Rows from expert 11 of block 3 of the text encoder, named by matrix and row number. Rows with one number belong to one neuron. Each number is 128 + 24 x the weight over its row's rms, rounded and kept within 0 to 255. All counts start at 0.
# up: expert up (text_encoder.blocks.3.mlp.up, 32x64x256), inputs 0-85
# down: expert down (text_encoder.blocks.3.mlp.down, 32x256x64, transposed), outputs 0-85
up.9 [116 123 143  85 120 115 104 167 130  94 109 136 140 114 107 100 128 150 129 124 100  89  92 139 134 127 141 181 134 163 120  96 187 137 126 171 132 109 122  96 116  97 141 149 112 123 108 142 124 130  56 105 144 110 120 116 135 113 149 118 119 107 171 102 137 118 139 152 139 106 136 145 134 102 136 109 144 142 132 134 135 132 138 104  79 116]
down.9 [133 109 111 126 186 101 130 138  78 142 171 108 124 138 103 160 176 126 164 141 165 148 154 126 113 142 128 119 123 114 122 166 108 102 122 100  82 116 148 121 144 132 104 133 142 130 139 155 125 103 162 155 147 181 139 152 107 151 162 144 131 141 120 135 125 109 148 140 118 153 127 114  97 120 149 149 113 156  99 117 150 125 121 161 155 128]
up.10 [108 133 139 134 144 104 130 141 110 111 140 112 121 101  81 131 104  92 115 155 112  68 131  87 136 119 140  91 125 153 118  96 136 154 109 100 129 155 163 156 138 130 126 104 140 134 137 118 110  88  98 159 132 152 155 146 143 129 112 129 170 119  82 151 155  96 109 136 125 133 110 185 135 134 100 122 126 109 165  68 148 133 108  97 128 162]
down.10 [144 119 130 149 135 140 169 133 130 147 129 142 142 159 115 117 128 148 176  83 133 146 130 149  84 156 161 148 105 112 117 149 125  79 124 151  58 120 128 103 109 112 150 150 124 141 151 155 126 155 104 157 132 116 124 113 115 119 142 110 111 124 156 118 154 124 141 166 156 126 128 100  96 105 128 137 105 129  87 153 128 132 148 133 127 106]
up.11 [142 104 148 125 119 116 115 108 137 211 143 131  57 115  93 110 110 122 127 115 121 119 131 111 123 101 168  83 127 155 132  95 141 129 164 102 107  76 144 140 115 127 119 128 155 113 114 112 151  78 143 148 129 139  96 135 173 187 146 111 139 157 133  97 134  91 124 162  90 155 100 139 120 133 139 137 144 119 132  75 140 139 146 134 112 120]
down.11 [156 151 120 153 146 150 129 136 134 101 104 110 138 161 171 149 126 158 143 142 136 125 163 129 141 137 105 167 129 109 137 185 133 125  88 143  86 137 115 115 101 125 144 136 141 153 143  90 128 148  74 144  75 156 175 124 117 120 147 129 126 116  96 155 114 177 145 118 137 105 148 160 132 122 128 155 112 121 109 168  80 116  90 182 140 122]
up.12 [164 135 144 145 127 175 142 119  99 133 131 100  59 128  95 106 113 134 128 131  97 139 116 182 110  80 135 149 136 146 150  92 140 160 101 124 143 102  86 112  94 154 101 110 142 119 114 107 117 110 108 117 125 152  92 141 144 144 132 165 120 127 128 150 140 143 146 161  78  72  96 143 111 144 147 102 105 137 135 111 129 132 136 154 139 132]
down.12 [121 110 141 136 127 120 108 108 143 138 123 127 201 140 119 157 104  86 165 128 115  83 107  97 143 156 116 108 113 115  84 152 101  94 130 120 105 174 116 120 172 140 167 143 104 117 174 150 106 181 134 150 104 126 143 137 139 106 136 110 109 144 128 114 105 127 128 111 124 168 148 145 144  80 154 121 149 121 142 136 130 124 106 127  65 129]
up.13 [120 113 106 150 122 106 139 146 135 115 118 153 153 130 139 117 142 100  70 107 143 126  96 126 150 128 140 146 149 131 164 124 139 111 185 111 124 144 149 158 153 108  76 166 125 137 102 116 125 140 124 126 162 167 121 152 180 121 130 130 150 155 123 115  97 183 166 111 101 102 140 111 114 113 132 100 151 142 166  78 134 119  87 143 130 155]
down.13 [121 182 136 142 108 149 105 124 156 111 134 109 161  88 147  97 139 148 180 146 110 168 158 123 126 102 117 135 131 144 123 125 167 124  75 144 121 122 112 150 107 141 132  90 119 125 151 111 106 156 152 135 137 112 139 164  98 168 101 137  77 106 117 146 149  87 131 124 128 146 166 117 105 158 130 164  88 120 132 118 119 139 131 106 102 107]
up.14 [102 127 120 127  96 143 138 147 105 155 109 157 108 172 133 148 166 111 123 165 123 122 144 134 126  73 107 124 127 142 158 129 137 150 118 107 121 145 139 143 143 141 131 114 109 136 197 161 162 148 134 105 146 110 149 164 124 134 129 127 169 166 145 166 167 126  99 110 110  93 123 142 176 119  98  98 147 117 121 125 116 148 128  94  96 143]
down.14 [149 114 150 136 183 104 131 112 135  93 180 129 115 114 100 100 116 136 153  85 133 130 120 140 139 201 147 172 139 141  75 127  97 110 143 153 160 117 106 102 127 134 116 115 119 109  73 114 117 111 135 170 143 135 103 131 120 134  99 131  86 111 123 113  77 119 159 133 107 137 122 126 100 110 118 170 126 123 150 114 127 131 131 181 151 114]
up.15 [122 118 179 129 106 148  90  90 101 177 132 150 136 131 108  84 108 140 139  96 139 132 124 115 114 140 116  93 139 133 105 131 136 135 143  90 152 161 122 139 130 115 137 132 136 157 128 116 116  94 175 115 118 140 136 149 118 173 138 116 144 119  97  99 106  97  94 138 138 167 127 130 137 120 158 143 129 129 137 163 126  78 106 118 118 107]
down.15 [112 134  89 100 167 111 164 205 107 108 131 146 139 125 121 172 153 131 107 118 125 118 127 119 160 134 202 162 147 130 126 137 134 140 119 126  88 139 143 133 123 111  99 127 105 108 120 151 142 157 119 148 112 110 128  99 142 112 105 154  94 127 147 139 128 153 156 123  91  80 130 113 171 146 129 109 169 123 126 128 141 168 145 133 138 157]
up.16 [135 132 101 141 154 131 160 132 150 131 161 128  66 145 149  99 127 152 155 103 142 139 123 135 161 121 129 115 141 108 141 145  74 137 107 106  82 157 109 150 117 102 118  86 147 113 167 107 124 113 128 131 114 139 154 149 147 133 139 165 121 108 101  78 124 101 107 168 122 107  96 164 111 134 126 111  89 115 152 166 138 183 127 152 100 119]
down.16 [138 126 155 153 117 122 165 100 106 158 112 142 185 129 124 128  66 112  92 143 135 108 138 116 100 137 133 118 118 147 131 146 181 104 123 143 166 138 137 116  97 146 164 139 122 161  98 152 116 110 130 133 149 110 106 109 114 123 123 132 104 126 168 186 146 125 135 108 141 149 150 121 131 125 129 149 115 157  86 124 135  66 126 110 124 134]
up.17 [158 108 158 144 133 126 136 138 108  98 108  95 146 111 151 159  85 130 170 133 143 108 106  99 151 167 103 199 153 116 122 134  76 153 125 139  97 113 151 117 113 118 139 155 106 113 154 117 111 160  95 115 122 139 134 102 145  90 124 116 113 139 149 120 151 176 152 159 174  82 125 151  92 134 148 133 175 159 140  97 116 123 141 129 116 126]
down.17 [116 153 106 121 139 157 135 110 139 136 126 137 112 116 128 133 142 126 124 110 130 128 160 106 120 120 119  70 137 135 134 127 200 118 122 112 141 152  90 119 113 108 152 106 146 163  96 144 128 127 139 161 153 118 112  90 113 141 139 141 149 153 107 137 109  61  79 128 120 174 113 101 152 121  78 121  91  90 148 149 146 120 119 119 149 125]
up.18 [129  84 119 133 127 123 111 180 144 114 119 185 123 125 121 149 143 142 103 158 128  77 117 133 111 131 127 117 119 170 124 112 124 165 105 138 158 142 134 116 129 125 136 144 112 116 132 101  97 163 141 130 114 147 161 124 138 147 138 155 132 117 139 146 154 160 112 136  75 122 141 141 160 122 123 108 152 107 133 177 128 168 115 143 158  90]
down.18 [122 159 140 126 147 103 153 126 120 116 125 140 134 125  90 136 161 100 144  86 166  98 126 126 135 152 142 101 149 128 108 103 145 164 137 140 168 104  88 149 119 149 104 116 148 111 116  79 154 145 168  96 129 111  90 116 145 163 103 168 123 162 167 172  93 105 127 134 109 154 104 107 121 126  94  94 147  92 180 140 130 138 114 132 128  98]
up.19 [139  91 139 100 146 114 104 167 177 141 125 166 128 146 101 102 121 106 106 133 140 150 148 134  82 121 128  80 155 147 141 132 162 117 175  91 137 120 100 146 149 127  96 127 125 143 117 116 114  94 151 127 130 164  97 153 136 213 182 137 122 108 149 167 107 112  94 156 137 134 127 122 153 123 134 131  72  96 175  80 116 110 107 115 118 157]
down.19 [147 166 111 114  96 166 177 100  98 129 138  92 124 148 164 147 125 122 147 105 139 111 133 123 166 119 104 150 126 139 119 135  94 122 118 176 111 147 128 138  71 117 137 135 174 141 149 100  91 158  94 136 145 108 164  93 128 113 100 122 153 154 116 126 146 141 125 100 108 106 161 136  80 155 137 118 179 141 122 153 146 170 139 120 142 118]
up.20 [131 167 137 128  91 136 136 125 104 141 108  98 136 120 148 177 125  95 113 115 158 107 125 116  99 117 153 125 135 121 129  97 107 124 149 136 108 143 115 141 178 111 133  75 101 130 175 104 108 132 129 118  99 140 154 148 149 160 118 113  91 125 111 142 104 131 128 111 125 109  97 138 127 123 143 142 125  94 112  65  94 154 128 148  90 169]
down.20 [187 156  95 124 108 212 162 117 141 155 120 161 105 121 140 102 105 161 128 107 153  83 128 113 108 128  84 109 160 142 131 157 104 115 151 105 126 137 105 136  92 121 115 100 168  96 118 169 134 134 104 116 130 128 152 152 103 154 131 158 121 120 105 157 151 140 156  95  97 102 103  99 127 130 120 134 144 109 154 123 118  95  97 106 116 149]
up.21 [ 86 103 148 105 140 128 116  99 148 110 160 159  90  99 136 139 149 110 176 121 139 153 100 111 167  95 112 108 121 133 148 105 147 137 125 122 156 121 103  95  85 133 121 158 141 126 112 164 115 139 138 153 104 175  77 112 134 139 148 108 126  90 151 127 146 150 158 108 122 135 133 122 110 153 112 129 127 162 137 136 113 165 162 119 125 131]
down.21 [156 106  84 143 136 136 118  84 112 133 131 130 160 140 155 119 122 149 177 150 123 132 157 113 125 107  91 145 140  81 104 138 148 134 139 120 120 102 145 156 149 138 131  74 130  98 167 137 124 130 188 151 102 108 135 148 150 104 121 130 140 152 105 137 121 134 102 125 122 118 110 115 168  95 132 155 152 151 136 115 162 128 112 149  84 114]
up.22 [118 117 140 124 124 153  96 112 140 161 129 100  87 139 119 138 114 133 157 120 114 126 114 129 154 138 124 102 121 119 140 133 139 121 125 107 152 149  79 111 155 162  90 119 140  89 124  99 139 118  79 125 136 190 149 108 102 126 126 149 153 116 103 113 129 139 177 163  78 118 123 115 107 126 109 134 113 132  87 115 114 131 106 144 116 121]
down.22 [132 130 104 100  94 148  86 128  89 145 118 158  84 141 116 103 151 104 110 122 117 153 114 107 161  70 161 118 145 117 118 117 136  96 139 104 161 103 178 137  99 133 150 122 148 146 135 112 121 110 121 119 125 110 132 112 114 119 138 153 164 108  94 120 126 157 137 136 103 121  77 113 100 126 122  88 133 157  88 159 130 158  98 126 130 129]
up.23 [134 140 110 109 111 111 150 120 114 135 123 102 130  98  91 161 129 146 124 122  98 137 113 101 109 140 123 141 148 192 126  73 109 134 165 157 140 143 167 143 101 175 122 118 131 112 118  86 125 111 109 144 137 110 107 111 147 143 153 118 127 125 159 180 162 129 132  99 115 144 105 133 116 131 121 138 162 132 129  55 127 143 171 124 145 134]
down.23 [163 143 176 159 146 112 146  98 123 110 130 156  98 143 167  94 130 100 131 118 145  95 129 134 107 161 146 122 113  86 105 146 118 113  83  70 122 151  94 135 153 118 122 144 126 154 159 143 140 158 151 175 160 120 116 107 115  97  99 117 145 150 110 115 121 146 105 149 148 120 103 139 126 119 102 133  80 113 147 169 154 104 113  62 131 155]
up.24 [124 173 115  98 106 115 177 117 102 131 149 114 156 140  84 120 139 117 101 136 124  51 128 124 124 122 156 125 152 145 123 132 103 151 126 144 126  83 129 136 175 171 121 139 115 160 116  92 115 137 112 113 119 135 160 173 139 100  80 126 147 141 143 147 116 116 109  92 134 102 117 157 138 132 118 150  80 128 161  82 138 115 138 132 127 149]
down.24 [148  92 156 159 132 177 123 104 190 114 138 103  87 156 143 114 131 134 140 133 167 150 121 120 150  99  79 130  88 135 143 121 162  82 135 152 125 129 120  99  43 113 148 132 127  92 132 115 133  66 143 156 124 121  97 112 131 146 140 144 155 147 143 115 117 129 168 148  95 134 153 143 108 102 146 140 130 143  71 165 136 120 123 122 113  93]
up.25 [117 134 126 125 106 112 148 177 150  82 120  92 144 147 132 160 155 129 153 103 115 163 145 108 136 159  97 169 125 119 114 165 128 108  93 154  98 175 123  92  73 109 145 139 110 110 119 148 105 153 119  97 104 144 131 105 137  98 133 121 114 116 134 124 122 132 118 152 142 129 140 111  90 158  96 106 127 145 111 174 144 156 140  98 115 110]
down.25 [154  73 116 137 171 129 126 121 110 162 127 145 115 105 138 113 116 121 150 110 124  97 116 127 110 100 134  88 152 128 142 111 147 123 104 136 147 105 154 138 165 153  94  87 160 123 125 124 164 147 126 121 148 108 126 105 119 103 126 159 146 153 117 153 146 127 113 122 128 141  91 156 155  94 149 146 148 127 181  89 104 115 127 144 139 145]
up.26 [ 88 109 133 117 102  93 136 110 138 120 131 135 104 141 143 158 117 110 175 156 119 119 149 128 119 107 154 122 111 144 138 164  81  68 127 134  84  90 120 108 164 129 129 156 174  62 138 144 151 132 123 101 167 106 137 124 167  95 140 147 143 103 122 123 156 169 114 166 116 149 133 134 125 165 127 169 164  94 162 115 125 143 107 155 151 159]
down.26 [199 168 143  91 140 172 109 140 146 129 131 122 109 121 154 118 149 141 144 107 123 115 109 109 131 131 112 149 169 130 133 112 141 122  91 117 143 174 136 138 163 108 136  76 121 134 146 115 138 154 109 187 136 173 134 125  34 167 158 128 123 168 131 137 126 121 141 123 142 135 156 108  83 108 106  68 106 128 143 165 116 116 144 107 114 139]
up.27 [128 106 191 151 125 147 142 147 137 137 122 123 106 128 147 125 139 150 103 135 118 119 117 135 138  87 121 145 127 111 111 125 158 132 131 103 137 129  92 136  81 132 133 117 126 119 162 114 117 122 119  93 131  70 109 114 125 154 108 155  98 103 124 132 145 136 126  94 143  86 108 139 120 125 126  91 131 112  94 185 125 173 109 159 114 108]
down.27 [ 95 140 106 126 124 124 101 100  94 130 127 139 161 102 118 127 123 118 107 127 134 145  91 144 148 143 140 129 143 148 156 139  90 140 165 145 128 124 123 141 186 115 126 105 126 148 125 116  91 162 161 132 143 151 131 126 119 129 147 109  99 114 123 107  91  94 118 160 106 124 128 122 135 148 136 158 133 166 162 128 149  72 115  91 134 156]